A small contrastive audio-text model, trained from scratch.
Model: 7.94M parameters, encoder arch swin, encoder depths [2, 5, 2], text encoder width 320, text encoder norm layernorm.
Training: adamw at rate 0.0018, 22200 steps.
Data: trained on simulated sounds of rotating machines with and without faults, 39062 training examples.
Rows from block 3 of the audio encoder of a small contrastive audio-text model, named by matrix and row number. Rows with one number belong to one neuron. Each number is 50 + 15 x the weight over its row's rms, rounded and kept within 0 to 99. All counts start at 0. After the name is the row's rms in percent of the matrix's.
After each neuron's rows are labels from the 100 clips, of 14848, where the neuron reaches its highest value: "strongest on" is what is common among them. Only what is clearly more common there than usual is listed. The data: simulated sounds of rotating machines with and without faults.
# fc1: MLP up (encoder.blocks.3.mlp.fc1.weight, 512x128), inputs 0-127
# fc2: MLP down (encoder.blocks.3.mlp.fc2.weight, 128x512, transposed), outputs 0-127

fc1.283 108:47 61 48 42 58 44 19 44 57 54 47 43 40 58 76 64 28 23 72 64 66 50 47 37 30 44 30 37 54 52 99 58 45 34 43 52 48 27 42 36 54 52 56 40 26 52 50 67 48 36 87 60 62 59 60 48 55 85 65 58 69 62 44 63 36 73 72 45 30 73 72 56 50 78 73 53 41 47 38 40 32 61 27 74 21 61 18 60 43 41 31 51 41 45 56 68 59 46 36 62 36 53 32 32 32 67 32 41 44 64 64 23 48 54 74 70 59 54 47 55 51 55 53 51 65 42 51 66
fc2.283 100:73 63 54 50 50 58 50 58 38 78 43 45 50 38 50 76 67 65 45 38 51 32 46 65 71 56 70 46 46 44 53 68 48 47 27 52 35 66 39 31 69 66 35 57 58 39 62 49 45 51 43 62 45 56 41 11 42 40 58 67 35 46 27 28 27 14 29 34 42 32 24 48 43 60 19 43 66 78 55 61 40 31 50 61 50 19 69 32 44 48 51 42 68 45 35 49 76 47 59 51 51 70 47 65 63 58 58 87 43 72 35 51 61 66 45 67 35 37 31 59 24 23 43 82 56 57 31 65
strongest on: quiet level

fc1.291 097:15 54 30 61 51 68 52 42 55 35 49 56 68 44 64 56 45 45 34 42 56 54 71 57 51 64 72 59 48 59 45 78 68 20 32 34 35 45 63 80 44 52 45 55 67 71 54 64 40 23 63 38 48 62 39 65 44 50 51 42 90 50 60 77 71 54 28 27 47 55 52 55 29 35 19 56 61 39 67 34 63 65 36 55 51 49 35 64 59 56 50 57 63 60 62 27 45 48 32 36 20 51 45 37 63 00 60 36 48 32 67 39 72 29 58 47 70 39 61 64 43 73 42 42 51 32 42 73
fc2.291 095:65 44 62 44 39 23 33 43 50 47 60 41 19 50 75 69 37 63 64 81 29 62 30 34 69 48 37 37 47 40 51 48 48 79 70 67 41 20 42 51 65 62 56 51 52 58 40 23 39 50 26 37 66 45 96 51 33 34 51 28 46 43 09 58 71 74 48 59 52 26 54 50 77 63 54 51 48 52 27 63 48 59 50 52 62 34 51 37 42 58 57 60 68 36 51 43 26 55 50 41 78 64 57 47 62 67 55 53 57 47 25 66 45 62 63 60 54 17 42 31 39 44 57 44 67 52 55 20
strongest on: speed: slow; conveyor; piston engine

fc1.504 101:38 44 53 66 65 66 60 37 17 52 67 66 58 78 30 40 21 61 49 79 30 47 61 51 43 59 41 45 57 47 49 57 39 65 54 37 56 43 01 31 31 52 63 47 54 41 26 46 51 58 67 47 58 67 39 52 31 41 61 36 35 42 80 63 53 60 68 57 18 57 59 46 43 45 67 50 49 29 66 58 67 44 35 38 61 67 00 47 40 28 32 79 52 48 62 76 35 62 58 51 51 50 62 56 71 74 45 08 56 47 37 61 56 52 62 38 48 49 56 46 64 47 54 36 54 50 47 26
fc2.504 108:84 76 48 57 45 52 48 44 53 57 60 51 71 50 51 44 40 75 65 53 43 37 47 48 79 35 51 61 41 83 32 38 32 44 48 77 33 17 41 59 49 34 64 67 48 36 53 30 57 51 39 53 42 51 62 41 51 34 47 42 60 51 17 47 27 40 48 52 99 93 38 52 48 54 40 46 43 38 42 76 44 41 52 71 43 52 65 70 54 45 40 53 70 31 54 54 52 24 42 53 32 70 38 71 51 46 62 42 49 50 54 78 32 77 40 55 53 52 47 42 76 50 66 51 27 55 66 06
strongest on: speed: slow; electric motor

fc1.379 098:69 44 48 68 62 50 51 24 68 38 73 53 46 57 62 67 27 71 67 59 42 62 57 27 47 54 55 25 49 50 61 49 55 36 58 41 54 25 60 58 63 25 52 26 28 36 17 39 37 46 64 58 59 59 37 74 96 50 67 43 46 67 67 50 47 36 34 38 48 45 52 23 23 42 65 51 54 37 29 52 70 54 46 46 30 56 48 36 70 32 49 67 38 41 32 26 35 30 50 80 68 68 25 28 49 74 49 42 28 59 67 60 40 50 62 67 60 57 69 31 61 47 32 66 41 73 63 53
fc2.379 089:55 64 49 53 43 61 44 54 50 72 40 57 78 48 49 72 56 41 45 38 30 44 58 69 53 54 37 39 28 79 60 49 54 54 39 41 18 50 57 64 85 82 58 41 76 45 54 52 47 48 16 35 09 40 65 42 13 61 38 76 56 42 47 52 59 33 35 36 46 50 44 50 35 60 21 30 75 64 71 51 41 42 81 65 48 37 44 25 40 69 60 39 54 54 40 44 76 49 43 50 27 55 59 46 62 51 65 63 36 88 38 49 64 36 48 46 50 35 35 71 63 35 39 70 56 46 34 37
strongest on: speed: slow; conveyor

fc1.461 095:52 37 58 48 64 44 48 42 32 63 86 56 30 83 59 49 37 58 63 88 42 51 52 42 38 53 39 29 51 57 56 34 47 44 73 36 61 39 48 43 41 27 87 74 28 22 30 28 62 62 58 53 53 23 69 53 46 48 60 54 37 46 54 57 44 41 34 58 46 27 53 39 48 61 51 35 37 46 29 69 59 44 52 71 51 82 51 60 39 39 46 62 48 69 52 31 29 35 62 65 28 51 11 31 36 55 67 36 39 86 44 31 59 33 65 66 56 43 54 25 69 59 49 55 66 70 57 37
fc2.461 096:17 48 50 57 40 38 55 47 64 60 47 39 87 59 16 29 53 32 85 38 22 52 52 74 56 43 32 39 52 55 48 27 65 59 46 35 35 44 49 63 56 26 61 55 51 43 65 34 35 52 48 67 30 14 63 54 46 43 67 59 62 46 93 48 57 52 52 28 63 57 40 88 29 67 51 60 51 55 45 74 69 29 56 41 50 60 59 54 74 47 67 35 49 69 48 62 50 38 53 63 68 59 68 59 25 32 71 36 37 42 47 85 52 47 38 44 50 41 73 68 59 64 60 45 52 50 45 30
strongest on: conveyor; speed: fast

fc1.411 092:44 46 66 79 77 56 74 62 53 61 69 50 41 54 65 43 28 71 33 31 38 62 74 27 61 44 44 61 76 38 31 72 61 30 66 20 31 49 30 49 46 39 58 52 54 47 37 74 51 38 36 34 49 55 46 48 34 78 52 59 41 59 56 36 34 63 38 47 64 48 33 19 54 28 46 63 51 40 72 40 53 30 30 26 44 69 38 38 39 47 62 50 48 24 51 37 39 63 40 67 59 71 16 19 42 50 81 51 46 58 61 39 49 64 59 73 75 43 57 42 82 63 41 62 64 59 52 62
fc2.411 079:40 52 64 41 61 44 74 51 73 47 65 37 53 37 44 73 80 48 66 69 61 53 71 72 57 73 63 39 45 22 38 37 35 42 46 71 51 39 73 18 56 70 54 46 20 82 59 44 33 54 31 79 65 33 57 81 48 50 78 54 59 44 32 54 50 30 61 61 49 36 59 82 21 72 44 60 58 53 62 31 55 54 62 62 56 33 58 47 63 35 62 60 69 44 33 70 49 30 54 32 34 41 62 36 59 69 66 56 40 69 65 66 28 39 52 51 45 45 36 38 32 46 23 60 53 37 45 68
strongest on: speeding up; turbine

fc1.296 098:40 53 43 56 61 59 61 22 40 50 59 83 69 55 76 64 49 30 39 50 35 56 43 00 57 61 60 52 31 70 82 50 45 69 46 53 35 28 32 50 27 59 59 38 67 38 40 51 51 50 67 53 60 67 43 52 46 44 52 48 74 39 57 76 54 59 26 44 49 66 60 27 57 44 34 64 52 17 71 58 42 56 55 48 54 59 46 55 60 48 21 71 65 64 64 30 38 51 61 67 64 44 28 57 70 48 64 29 66 42 34 41 50 23 55 47 86 37 77 60 77 59 55 32 55 48 57 48
fc2.296 106:30 45 61 38 19 37 39 39 35 60 42 49 50 53 67 57 40 47 66 54 73 45 51 40 65 53 42 64 57 20 46 55 41 70 81 49 50 59 51 23 56 24 47 45 67 18 54 61 43 66 48 41 58 32 75 47 51 45 60 21 15 43 73 56 69 59 32 35 68 28 30 46 49 82 88 88 55 54 22 49 47 62 38 52 60 48 58 57 54 41 47 44 57 44 52 41 53 28 71 39 57 33 47 68 12 21 38 35 56 56 40 38 40 81 53 49 63 33 54 58 53 47 48 57 70 54 47 63
strongest on: rattle

fc1.307 098:62 66 27 80 47 87 51 55 52 77 53 58 62 57 75 38 22 67 73 43 43 65 51 52 67 37 49 54 66 36 51 41 44 67 46 58 64 58 43 23 35 18 60 31 50 52 62 62 54 33 59 48 69 44 64 57 56 69 82 59 53 59 58 26 60 62 59 37 15 76 36 10 32 75 66 34 18 53 58 42 55 41 41 41 52 66 30 55 71 36 42 63 44 62 46 49 55 46 58 44 35 56 33 26 15 80 51 39 38 35 47 47 41 56 59 50 72 35 52 63 59 50 49 44 44 55 59 53
fc2.307 090:54 56 38 41 33 54 63 54 41 56 44 16 43 44 39 50 58 51 45 54 55 43 60 55 32 39 69 62 47 84 19 49 52 80 58 45 29 30 38 66 36 61 24 46 03 33 52 37 44 59 68 53 56 78 68 59 51 50 34 75 57 44 44 17 44 58 54 62 35 73 69 53 60 88 44 63 52 38 59 60 42 68 68 32 32 48 58 54 38 64 56 48 45 54 29 65 58 49 53 49 82 41 71 34 38 81 40 55 47 60 44 35 51 48 63 38 35 22 62 60 54 43 59 61 09 26 53 55
strongest on: speeding up; gearbox

fc1.98 099:30 10 68 38 57 51 64 36 45 43 72 83 33 50 56 75 36 22 45 70 45 41 72 44 48 50 53 23 64 52 57 58 47 60 54 09 42 24 42 40 02 51 57 57 69 32 52 52 49 45 64 76 52 60 43 68 44 46 22 51 50 51 63 77 55 30 63 51 68 46 57 28 53 49 40 61 49 41 85 50 66 74 53 35 42 69 50 63 51 70 29 64 61 44 61 40 36 52 42 67 46 43 72 35 55 56 51 39 41 59 57 68 61 17 51 37 73 41 72 54 47 67 55 42 44 35 54 62
fc2.98 103:53 72 51 47 18 63 42 58 83 42 50 28 42 44 36 31 27 75 60 58 34 51 42 46 55 27 57 48 53 44 42 50 58 28 61 76 48 35 36 72 44 62 50 49 42 47 43 27 48 49 46 47 81 57 56 48 62 60 69 28 64 52 35 49 57 36 56 46 72 34 51 52 86 52 36 41 39 63 15 59 57 55 48 44 62 19 81 52 64 53 40 48 86 53 62 65 63 75 33 08 39 65 61 51 28 31 41 37 55 27 34 52 56 63 47 48 69 55 62 26 32 69 71 41 44 64 61 42
strongest on: speed: slow; compressor; electric motor

fc1.234 095:32 51 53 61 52 52 64 47 57 52 50 60 59 47 67 28 48 48 62 65 66 73 59 47 48 71 58 16 82 63 55 29 30 32 38 52 78 30 41 41 27 37 53 58 47 60 58 36 34 41 46 56 74 65 43 62 76 53 73 39 73 77 63 43 20 49 54 51 17 45 68 50 58 61 55 40 70 50 47 26 50 45 36 63 20 62 49 57 67 49 44 58 53 25 40 45 22 33 66 73 44 42 42 63 45 45 30 21 37 62 41 33 26 37 79 41 45 38 60 36 61 64 28 40 19 33 53 71
fc2.234 082:41 46 58 63 59 27 68 35 21 35 35 28 45 47 40 39 68 75 76 27 28 38 71 54 22 51 50 54 48 56 39 41 56 58 44 46 43 70 64 32 95 51 47 42 33 55 29 58 53 50 57 27 56 16 63 36 46 49 55 62 26 55 61 60 33 77 48 27 53 31 58 71 35 49 33 54 73 62 33 60 35 38 59 31 42 47 43 50 52 61 48 60 51 41 35 42 64 54 95 67 50 85 63 41 37 42 40 55 41 44 56 68 15 68 53 59 65 38 49 58 46 45 29 50 45 48 38 76
strongest on: gearbox

fc1.273 085:35 44 54 72 58 64 64 37 46 55 59 99 52 68 68 67 48 56 42 45 44 69 42 35 43 46 46 32 51 59 68 41 46 26 35 24 24 65 33 48 41 53 74 33 66 51 28 65 50 43 51 47 51 64 40 60 56 59 50 60 41 38 75 63 56 40 40 35 47 50 43 30 36 66 26 47 59 27 54 44 62 63 26 49 65 34 52 54 45 48 17 71 51 53 55 39 33 57 67 76 58 31 39 24 58 59 87 30 61 63 55 40 65 38 44 54 94 54 75 79 53 68 20 42 54 61 56 50
fc2.273 055:68 32 62 72 56 60 68 40 49 57 37 34 43 57 44 59 38 54 43 32 64 68 50 24 54 60 15 47 42 13 58 86 46 36 64 54 49 61 44 73 54 44 54 50 82 59 23 54 40 65 23 65 58 65 41 21 61 43 40 35 25 63 48 49 43 37 63 44 19 42 29 63 63 88 60 51 53 58 38 35 41 62 36 27 65 41 42 41 50 39 58 53 77 64 51 49 73 43 61 35 46 69 42 43 55 24 61 61 52 84 46 48 54 67 78 67 65 32 44 34 35 42 62 45 37 62 39 63
strongest on: speed: slow; conveyor; piston engine

fc1.30 098:56 42 64 61 57 33 43 53 47 86 44 61 39 62 53 34 21 32 86 66 61 59 51 26 43 58 63 44 48 81 77 50 46 49 48 31 46 49 03 46 31 36 53 51 44 06 52 49 24 46 67 35 59 53 53 65 61 64 50 67 61 42 72 47 49 58 56 59 49 19 66 42 48 63 67 51 38 39 58 59 36 61 35 82 40 48 68 42 51 63 23 51 35 59 53 61 43 58 48 83 46 21 40 34 47 54 72 25 56 63 64 44 67 30 57 46 37 57 78 58 39 51 43 56 70 47 62 53
fc2.30 093:42 54 43 17 48 26 53 45 68 37 55 28 69 49 49 66 68 37 39 84 49 51 52 43 57 44 57 52 22 51 09 76 55 51 61 58 40 59 47 58 57 55 50 53 15 61 60 51 54 61 38 40 33 27 45 59 80 63 39 65 44 54 18 63 59 37 49 63 28 66 50 56 66 28 44 33 57 86 38 62 52 55 43 52 48 50 20 33 57 58 53 55 40 41 50 38 46 53 60 42 62 45 49 34 99 57 64 49 58 51 40 49 50 46 58 22 67 57 49 37 00 49 68 46 76 47 42 49
strongest on: conveyor

fc1.7 111:56 60 66 60 54 63 23 56 49 75 60 88 59 31 39 48 16 61 39 34 62 55 36 53 68 14 76 43 72 37 53 55 24 44 37 30 57 64 68 50 49 47 55 35 72 45 45 63 39 26 39 40 43 79 30 40 38 60 63 21 62 74 66 51 54 00 60 70 38 54 47 46 47 48 50 53 58 41 66 05 48 49 58 40 35 59 44 67 52 65 39 48 67 30 37 66 36 44 53 47 68 52 61 48 53 37 44 40 26 44 60 59 36 60 63 46 54 70 53 63 65 55 43 51 67 58 78 54
fc2.7 118:35 44 58 26 41 39 66 52 63 20 48 24 64 77 70 60 52 36 54 72 33 62 45 69 42 53 22 51 54 35 15 42 54 78 39 57 49 60 64 60 22 34 63 50 33 52 45 61 52 52 46 71 35 25 60 61 41 82 40 36 38 38 50 57 47 85 52 46 42 51 54 51 36 41 63 48 48 63 61 55 39 62 30 47 66 68 28 79 36 40 51 32 45 51 40 59 52 63 28 71 31 71 57 40 81 39 58 36 42 30 71 91 55 40 45 40 68 62 52 53 31 37 81 47 59 37 63 44
strongest on: speeding up; electric motor

fc1.62 122:53 70 34 81 46 67 46 40 42 43 54 40 60 34 40 57 59 80 53 38 46 55 60 66 34 42 59 61 49 28 44 39 56 59 66 48 21 24 19 31 24 33 62 44 26 49 45 40 41 19 63 31 55 39 41 59 47 46 72 53 34 38 49 38 63 46 58 29 59 95 68 33 66 71 79 62 35 59 75 43 63 61 48 32 24 58 35 68 51 68 53 58 48 64 39 44 43 51 60 53 55 62 38 36 38 65 48 46 43 43 56 34 43 53 50 54 78 21 50 57 64 72 32 50 03 57 49 63
fc2.62 132:49 56 50 35 44 39 59 53 61 51 41 09 56 35 67 63 65 60 51 37 36 62 51 43 47 52 70 50 44 27 22 45 62 45 60 44 41 24 40 69 73 57 31 39 29 78 42 39 70 36 48 33 55 63 81 35 50 46 49 65 51 61 16 54 50 59 37 28 45 59 46 60 47 78 22 68 58 76 50 58 52 51 60 22 34 37 49 38 57 59 75 57 57 59 32 67 69 74 56 38 94 69 52 41 44 80 45 75 77 79 27 42 41 41 52 61 63 42 39 62 45 56 56 47 50 32 39 58
strongest on: speeding up; speed flutter

fc1.429 094:39 33 59 41 28 45 44 38 51 70 61 47 34 35 48 54 30 59 59 59 47 43 80 26 42 39 37 49 34 57 60 40 51 38 67 40 65 51 25 64 62 29 70 49 46 25 51 53 47 49 76 46 55 37 49 70 53 70 64 47 47 44 80 64 66 52 21 27 47 41 68 56 70 77 57 91 50 12 50 45 54 77 60 34 50 62 44 36 58 50 14 64 23 37 65 34 45 60 32 55 58 46 47 55 32 48 54 17 42 61 42 45 49 15 55 50 61 54 88 56 54 61 68 62 48 69 67 47
fc2.429 101:63 41 37 42 43 55 59 33 50 54 49 53 61 52 50 33 50 38 33 64 74 38 72 26 25 36 39 51 41 79 46 54 46 77 37 55 36 31 49 54 79 54 22 39 48 18 57 87 60 55 69 42 53 31 65 43 41 63 51 61 28 49 61 59 38 59 28 67 62 48 76 18 44 35 45 59 57 48 48 49 47 26 51 57 59 68 24 44 19 31 45 47 17 49 65 61 59 29 43 67 61 39 57 46 46 66 60 54 85 64 52 16 51 41 35 47 81 60 75 73 50 57 49 50 41 58 33 44
strongest on: quiet level; compressor

fc1.244 093:61 33 61 56 53 68 69 40 17 51 76 60 48 61 23 72 42 44 56 60 31 73 48 31 49 84 48 28 60 48 47 72 44 42 59 32 50 44 40 38 46 65 62 61 60 54 43 17 45 64 66 56 56 50 56 61 15 61 61 23 67 32 69 51 41 65 46 42 23 43 62 58 41 51 39 58 51 27 73 54 37 48 54 35 51 52 34 72 34 33 56 64 61 84 65 60 46 31 51 62 68 37 38 68 79 35 52 29 45 83 46 50 44 48 77 45 46 14 42 33 69 48 33 39 49 34 50 36
fc2.244 101:37 61 54 71 49 61 32 61 50 37 22 52 51 50 65 34 49 64 35 59 86 41 47 68 60 32 86 56 46 48 28 57 36 44 34 72 61 57 80 82 48 43 55 50 55 46 73 24 41 47 69 55 41 59 60 24 33 27 38 43 37 32 47 71 60 24 52 62 54 62 21 43 74 75 52 71 66 39 40 55 60 46 50 47 37 48 77 25 42 52 41 19 65 39 58 72 43 38 44 66 30 67 46 44 27 54 68 33 57 18 58 64 42 48 49 43 32 56 41 55 37 75 73 43 47 50 50 31
strongest on: speed: slow; piston engine

fc1.327 101:61 30 70 85 69 52 31 48 68 44 68 53 69 50 54 48 41 44 27 50 67 73 37 33 27 53 58 40 48 51 47 76 35 38 30 27 31 58 52 74 54 63 66 45 58 52 30 20 34 41 37 50 52 41 35 45 55 59 44 22 49 35 59 42 60 37 26 54 53 64 27 60 84 44 36 63 57 34 80 44 82 49 45 53 60 82 38 55 48 56 41 52 69 60 38 42 46 44 27 49 20 72 21 43 79 45 83 41 59 44 73 73 69 46 43 54 45 47 32 54 55 32 47 39 58 45 52 60
fc2.327 094:57 57 59 26 46 62 67 49 74 65 52 47 57 47 31 49 70 39 45 58 19 56 32 79 52 39 49 55 54 54 54 70 41 33 45 42 41 38 27 51 64 79 40 47 63 97 74 41 55 53 46 73 58 78 47 38 43 18 50 46 78 48 32 38 99 52 31 15 48 46 38 51 48 69 51 32 58 59 50 60 73 53 57 54 58 30 53 45 57 65 54 62 53 66 56 50 54 61 87 45 50 43 52 44 73 67 32 50 39 44 29 51 68 42 51 54 57 34 30 77 32 61 62 30 69 40 48 40
strongest on: reverberation; text has "room"; text has "reverberant"

fc1.250 109:48 58 35 67 62 68 31 46 64 37 27 41 63 56 51 25 55 63 23 74 64 34 55 16 60 50 39 51 54 44 89 58 46 45 34 52 42 65 48 72 32 49 49 43 63 53 54 66 33 52 62 31 39 45 15 49 65 56 57 48 54 60 64 70 29 29 53 48 52 77 58 35 43 43 49 43 31 47 42 39 59 73 54 41 37 61 34 31 74 58 53 65 48 29 75 41 53 52 36 55 15 54 60 41 51 03 67 32 62 51 74 52 63 24 42 67 31 70 51 46 59 52 49 65 11 42 51 56
fc2.250 113:56 69 54 44 35 48 41 57 48 35 44 83 77 57 61 69 54 75 35 65 31 40 28 58 40 50 53 52 45 99 50 40 46 44 33 63 27 33 37 45 34 62 32 52 60 45 38 29 55 53 64 47 42 39 60 64 38 52 47 63 73 39 30 49 35 62 71 59 52 66 77 66 62 51 33 56 56 33 56 64 24 37 64 53 50 40 42 76 35 66 48 54 45 29 36 48 19 61 56 70 49 43 48 52 82 81 72 47 48 35 45 96 64 40 41 32 47 31 41 56 35 40 54 53 47 47 48 28
strongest on: speed: slow; piston engine

fc1.128 088:38 70 40 56 54 70 39 50 31 47 42 54 71 41 66 57 53 07 57 70 55 38 37 51 34 50 58 46 41 23 60 57 47 40 52 59 23 57 66 62 38 64 56 60 63 63 63 59 28 32 47 38 55 47 53 63 42 62 42 55 52 55 33 65 25 40 66 57 62 61 43 34 45 54 11 41 62 35 40 29 46 47 14 66 64 65 63 73 84 74 47 64 63 58 69 52 59 21 37 57 28 13 40 58 84 27 53 32 65 70 45 45 47 30 61 38 51 44 62 45 48 34 21 59 51 33 54 64
fc2.128 092:59 43 56 63 57 13 41 39 63 42 50 78 26 71 50 72 34 94 48 51 38 69 22 27 59 70 59 53 54 54 68 39 40 67 26 50 53 51 41 51 58 32 63 48 25 33 48 34 50 54 62 73 39 50 49 43 51 33 55 42 60 60 31 74 66 43 57 27 58 46 26 66 53 38 90 58 57 37 34 70 60 71 65 54 39 32 66 27 44 42 44 36 53 63 33 39 26 27 67 63 47 67 51 51 57 38 75 45 44 47 51 85 67 71 50 63 50 32 42 53 37 53 69 51 64 32 50 32
strongest on: rattle

fc1.319 103:64 57 43 53 56 30 41 42 77 55 63 47 25 43 44 44 28 40 72 72 41 52 36 28 27 21 56 51 68 67 70 44 40 63 49 59 45 63 38 34 56 51 63 52 25 39 54 37 29 47 28 33 53 77 43 52 86 70 48 52 47 55 49 22 29 40 35 99 50 52 47 37 71 58 53 55 21 43 32 51 55 56 54 45 23 45 59 46 66 65 37 58 57 03 55 39 43 79 65 52 38 59 58 39 59 75 51 56 45 63 42 54 60 54 52 69 48 26 56 36 61 30 47 63 70 67 65 43
fc2.319 098:40 60 49 77 43 46 59 44 66 36 65 20 49 46 48 18 38 64 50 35 37 57 52 41 50 58 61 62 38 37 53 46 57 51 82 60 49 45 54 87 62 40 57 51 49 60 22 47 54 56 17 09 51 37 62 51 58 38 37 45 65 41 35 72 73 71 34 37 49 51 35 62 66 58 46 43 48 87 27 68 41 63 19 60 70 57 31 71 53 27 66 41 43 57 58 72 48 60 46 68 48 38 53 29 68 09 65 77 54 53 42 50 34 51 44 56 77 53 43 43 51 61 58 25 72 62 40 56
strongest on: rattle; conveyor

fc1.69 096:23 53 61 44 68 39 36 52 55 54 58 82 21 54 51 61 35 56 54 61 66 68 37 30 70 69 43 20 76 57 38 36 28 33 56 59 46 47 57 41 32 59 63 79 74 36 02 50 29 49 51 33 64 53 45 46 45 38 68 39 60 56 46 60 38 49 50 74 51 34 33 53 51 38 61 43 59 33 81 57 50 73 49 20 38 34 54 55 34 61 29 54 61 47 50 58 00 59 57 70 41 62 36 46 69 50 66 40 43 46 58 19 48 52 66 61 49 48 54 24 65 56 43 61 52 48 76 49
fc2.69 115:52 33 62 29 53 31 33 65 40 80 46 58 38 59 66 69 45 59 60 41 65 30 65 60 39 41 54 57 51 85 58 28 48 91 44 41 60 63 54 30 38 21 58 44 73 26 66 42 47 30 65 52 40 66 86 53 14 59 39 60 60 65 48 40 44 39 74 56 75 64 54 44 31 40 73 62 55 38 45 55 32 73 47 45 18 57 52 54 46 59 37 34 44 46 60 48 77 54 37 34 63 49 51 53 04 72 66 64 43 40 64 57 52 54 54 56 34 30 60 59 37 35 46 56 50 43 45 73
strongest on: reverberation; text has "room"; text has "reverberant"; gearbox

fc1.502 097:58 36 53 67 53 79 48 65 36 53 43 44 61 46 36 24 53 60 39 25 42 76 41 76 36 57 74 57 54 21 24 58 37 41 35 61 52 74 54 43 49 44 38 36 59 43 37 51 64 51 35 12 39 42 54 50 65 58 50 24 39 58 85 46 43 34 23 41 22 44 45 36 58 57 56 89 48 43 36 33 65 19 57 43 74 77 42 49 57 35 74 72 58 17 56 67 57 57 39 62 60 30 36 55 34 25 74 44 50 36 63 66 42 59 57 48 37 70 60 35 67 52 42 53 61 51 59 40
fc2.502 095:68 56 50 50 54 31 52 52 64 56 57 50 22 47 49 74 54 60 29 30 75 32 54 33 66 47 23 40 43 97 58 52 68 53 55 50 46 44 25 40 61 55 60 49 41 17 35 48 50 41 37 79 50 49 65 41 39 20 67 65 36 56 30 23 62 40 52 58 28 49 50 46 29 47 54 33 32 72 63 58 38 73 45 76 23 39 65 51 50 44 53 23 56 59 49 62 62 36 28 48 52 70 47 46 58 85 43 77 41 77 57 39 58 63 54 56 30 24 33 53 34 55 48 54 34 62 37 75
strongest on: quiet level; turbine; electric motor

fc1.204 091:44 61 48 81 65 53 75 49 66 54 34 44 41 76 83 47 54 44 74 42 57 76 53 18 36 66 48 40 55 37 69 51 40 44 52 72 44 40 63 43 46 20 56 42 28 56 51 56 34 43 65 52 71 46 71 60 85 99 55 38 36 57 31 31 32 79 47 64 54 59 49 14 40 49 17 53 56 56 41 63 36 48 38 73 51 78 52 64 76 52 58 52 40 52 44 27 39 51 61 38 58 51 36 51 60 74 56 54 45 66 41 32 30 40 57 46 63 36 34 23 50 58 54 50 56 44 52 35
fc2.204 089:41 46 31 49 58 44 65 28 38 32 22 44 73 34 38 28 83 46 42 34 33 59 55 64 71 44 72 49 54 40 44 39 32 46 35 56 52 46 71 41 31 66 60 42 53 75 47 72 65 53 62 54 72 48 33 44 74 27 46 63 51 59 61 53 61 60 53 54 38 47 66 54 39 73 52 56 53 72 50 64 25 52 52 54 47 46 74 58 45 38 47 61 41 60 62 75 46 36 93 33 77 33 68 28 82 54 21 60 50 63 52 67 23 44 33 62 48 69 72 53 12 49 27 53 60 34 59 66
strongest on: gearbox

fc1.316 108:63 56 35 63 64 50 66 21 81 40 58 39 39 84 76 51 53 34 58 25 26 55 38 16 31 42 46 46 53 49 68 29 56 59 46 62 51 35 75 61 54 25 66 37 20 54 62 53 51 57 49 21 72 36 62 67 92 73 39 42 25 40 36 62 39 66 43 64 59 64 38 21 55 76 64 69 44 47 37 43 44 61 68 63 47 59 60 60 56 46 51 41 46 54 49 27 54 59 55 65 20 43 54 47 50 50 72 49 60 43 52 47 43 25 39 76 63 26 50 23 52 65 53 50 67 44 45 42
fc2.316 105:52 74 67 21 52 44 73 48 63 44 55 41 71 52 21 24 46 35 72 39 43 60 59 50 55 53 86 57 58 55 24 52 18 61 69 57 33 48 55 78 35 30 51 50 61 52 58 48 59 44 70 51 45 57 47 60 57 51 65 33 67 44 33 61 50 33 36 48 56 37 41 52 59 61 47 73 52 48 43 58 65 21 49 47 56 79 56 51 58 28 66 66 06 35 52 71 19 20 83 34 50 29 51 64 54 48 36 43 42 52 35 67 49 46 50 17 62 80 59 76 57 56 37 49 42 41 71 54
strongest on: speeding up; gearbox

fc1.450 090:50 45 60 59 51 64 55 29 48 40 67 60 45 78 67 65 20 35 63 36 42 54 32 30 24 43 35 53 50 41 54 59 41 69 44 52 61 55 80 55 51 29 57 43 25 76 57 67 51 64 33 31 51 73 68 59 41 82 20 46 41 28 38 47 40 61 50 67 45 72 33 14 64 64 72 59 50 47 39 48 65 46 54 85 31 65 58 75 48 58 41 44 39 43 76 30 38 68 55 64 20 38 41 45 34 68 42 46 54 41 38 33 59 73 55 72 69 45 40 42 67 47 40 30 74 51 48 28
fc2.450 087:47 74 54 43 40 54 40 54 77 29 41 30 38 48 27 53 34 62 79 45 42 62 40 52 82 40 69 52 57 67 66 34 55 49 46 42 38 26 71 84 31 40 37 58 48 51 02 38 46 33 67 43 60 43 41 59 62 59 51 30 69 63 23 81 75 53 48 57 38 26 56 67 92 33 50 50 62 54 23 41 59 39 73 36 53 58 48 57 45 35 59 44 55 56 53 55 19 55 41 36 56 61 64 42 77 32 40 52 50 65 34 70 52 32 50 51 77 58 45 36 53 60 38 37 36 45 67 58
strongest on: gearbox